config.yaml
norm: "layernorm"
head_dim: 32
qk_norm: false
optimizer: "soap"
beta2: 0.95
precondition_frequency: 20
final_lr_fraction: 0.05
weight_decay: 0.0
adamw_weight_decay_other_params: 0.05
Rows from block 4, named by matrix and row number. Rows with one number belong to one attention dimension. Each number is 128 + 24 x the weight over its row's rms, rounded and kept within 0 to 255. All counts start at 0. Numbers have three digits each. After the name is the row's rms in percent of the matrix's.
# q: attention query, key and value (stacked) (model.blocks.4.attn.qkv.weight, 384x128, the q third), inputs 0-127
# k: attention query, key and value (stacked) (model.blocks.4.attn.qkv.weight, 384x128, the k third), inputs 0-127
q.94 088:202139144131152106161103151135156170137125133161153163116131132106097104144109143139139162122112187145170149128172133128141121116130121176126140158131111154133134102180103148146137096133137141161103150103155146160111176167097099135125168068124121093141138094135118124112121124092117114129082140139136149131118118122139107129128131120140122149119145184117149151146083114114132133177145
k.94 088:101117162126122154138134109135125148135095176157144103158118102142128113109152136108179133151157147131141119136116142163104117141164117129134129070134148096110093139127078131162125101084109151129109152128107129160122156134131121129137120137140131057097134098088114109081088086132125122171118098136148118149125090126172140116127079113121144167132134167075139124115111104127163154165125
q.95 079:154095112085121123161112084085091116133177127113092125091115143120139162138126114108123160113136140116162095106178125120105105080112108129116082155115127128141118093142107129130078149125130115135142132150085165185121112105111088148137120111158141144132150137123127151140139158128140121144176109141162138116136174125090095141108143123139076152172136165112164159116130103109134116136104
k.95 093:134161165114145114061146125164155143143151131144134133125100160138103126134129116116114151157139107116144124081121118170156123106141144103112107155112139106127127166158102093096097150102116119165162145128111152132109147132121155122141173107108108116141136146085163102110145126130154111143191126112145072093126137183097122099150079138083159111157107117119169114137150119110135098140121
q.96 122:134092151131140119128110131137135104133123085167170145114159138148137126117164129125134113143135133143118118196115141184165079158156086153134127144088160095128130132125131144074160135111114116131136124140106163088135163090117145129104172108150119159151081137096136115124118113174122102146107133129119154163150152141148149121101148113131134131140063128133096101147128163084107129164135
k.96 120:115123120098150159075123119119107109098143134129110109109127122117132114147121138097100145117139163133165120147088151140155121096141094141081070132137171087105141125151110157117122172084091130134139141105155124090140157123114163147153093123125095172156122140130139114137147120136111083147100121136145156148141093083160147120117080120105152091128130121125160106099132172164127092174121
q.97 114:130138123118158125139119143185127141136150134104132121102152141151160134133140107111162097102122139096096158107120135161135066123152119179140133150125134115118106103098102089116109121147100096185132107112134144135155114137114143126142094143157149098137173151122101122192124165098162125099181137157110109150134162126170145144154150126157137099133138066108137117114101116112124093109095
k.97 121:163110140121153161141119119164106115108159142135138151118191142084137144164150098144127140132127140131101152124130135216098104136130110123135146101112144095145183118090099079123132125092096139154140123138121132096136139101142154124114104161117140130135148127073114136154105106162176116140160116136099119112123095077153142136135114132125105144104158089099130151135090145091143136146150
q.98 122:180142163171078091128122142125158132148108165133137105115027121131136134135118129111132099138100099144096105106168130077157124102122138146127126130134111128145091143142138131129154110144158141129132132130134118143111122148080123116150140140137126126105098111156111136130158162131091119114114131144155113146111162153079133115084172134106091123149106129129061119102082115109127144151131
k.98 112:190164154159099114147119082158162151117138130110102139108100093161131110124130099132139119138107109138120097138146113097184147138119126169147136149131103121131136111132122085107142140132144109140144177103098111162124086130123149095142099086119125151110119122129127148203119154132105139126126161116096130097177133088098139149091131135104130119140100125175150093132114126107156124082105
q.99 121:172123142154128142148158155165144125144165137162140145127159109137095123159164159127112138118142116113179131094118139118083131142107164102115118119108056101154137124158140096092125146099163151128155149142154163105123143113133106117100094160095118148158146134135087098174128132114168106121137122135141130091100115094102152105155194150121158134114123094111157127097108116145122142131121
k.99 113:089127134133109108098141139154130134120138111125100104144063133122119137195100113109116108138112105111138096127105155136087162132132137053145136087160092106143128127158161123126119151073130161141139171148162146145135107091149101132087085179126102128104145142159150108138130143130141156145110139114166147130115119119090142155132145148113184128170135159131124122119128154147137129106131
q.100 124:167097161159122113159126137131127087107114127145160171093152145118138137118156132176145116091124120126138153144143133097183115089142125169105142122133124127156115099129161132154108119131105139108118141114114093127094147152129100110113112122115142175141093135175093162168109157117078121126131109134171161088141158138095117141183126138163122161106124116113133123145081124183137158125120
k.100 122:150113145148119123119131151156109142104113146168115137134151150127118121112144147134116111128145109135113129178093143213133162114125118099084187134115105112108156155129100119139114155135103161099127149132139112145133146124116101108122116130108143119119071172100093119143119134167101126112126130121153158119130099116112149122137138148085149167107109203149094117152118122151199120100106
q.101 112:166114095127152148110129092171128108134163164076154114123155133115099144167108109123116132142127131107104110109121117117146136123139153106168113137133132119129107092147117179127139097084091161125117131123138118107103132155142137126108143097106104147137150126134119132161120034129101139106145120128146118150129158107137115148130164156087101117136136134088135098075141156073069154132144
k.101 112:181113086109168155147127102162153130115130116115109154174114135106145100164112112148140107128117105112114128118151140105169098122120138149111126146110098141152109155184147174100120131109115154121156114122099148145120151154109108131133125093131126174133169165110098142166116091129130148126138114123112149127125153119138115103149173137070147149143070085102130085091145130132145129160173
q.102 119:071120144124071088064133098139130097143161102150143122144100136186120131139144116158122150157181119131109106105089166147163161130104124151128166084142148114122113114078132160116124144100134122115141148136130105090131134134161126113075138104132105158125106132156121107159136161083129136116125143116146104102125090161120124126117110107114180150131108144140117114123102121130144149083127
k.102 110:121130097125158120108135120166120123169132121140170110187101167123143150149171129147134126143136130148107098110091131131135113129084142064127101129146160098133118165120128174129146133117139111102136136166141116124097138131122130110139154141132142134117070129145126082156131093139154092128107144111153131142120108152154170144020106139119124141144158147127113089155122150143151139132112
q.103 122:050137127119147160128146132145081098120152132129155093147136147125086162101167132161117136118145095114096142113144105103090138121138139088151122123136148105152104148174117155116093153131110148124110122107090099155138128125115149160123086129139101145137134124111131149172174106158122127117145132117125098174173143120141102115130135086140133115143132150150140070086134164164099089136142
k.103 114:176116151119154112153146100154104107114125115144129143150173106092144143077147135129126114121127172133130128125175099120112147131153142164134147158090125141156120110156125133089141116141097197150138112129161129152090134121104136126083126134171133135150141107150139132179173090121154088092140141129154160119118176170105106111160150122131166106159115126132159137120142097104089120143121
q.104 114:089138145120147073124120150128104135121143117079114145133162111108138111120104137175092136142121119124139130153119109079148098141143115135155137137062136130082095080143160131137128140135139113180155138151099112159098134116121110118116118131152120120100137075155118160102108117076163125126141092081162143072158178145132126145113109098137142111128105135092139124140152108101101116146144
k.104 112:183120115118147144110129136166114107118137124130130139158160108106124120170109134153109122116102144168136136172121156149130144175171088129114120067097131169089138120143099135086068123170139110148150126144126098102139145125162127129123125124152135126073110113157151119128123131172134135123120106125133108143118108177161103128121099168152153146134135128091147134148178126107120141098188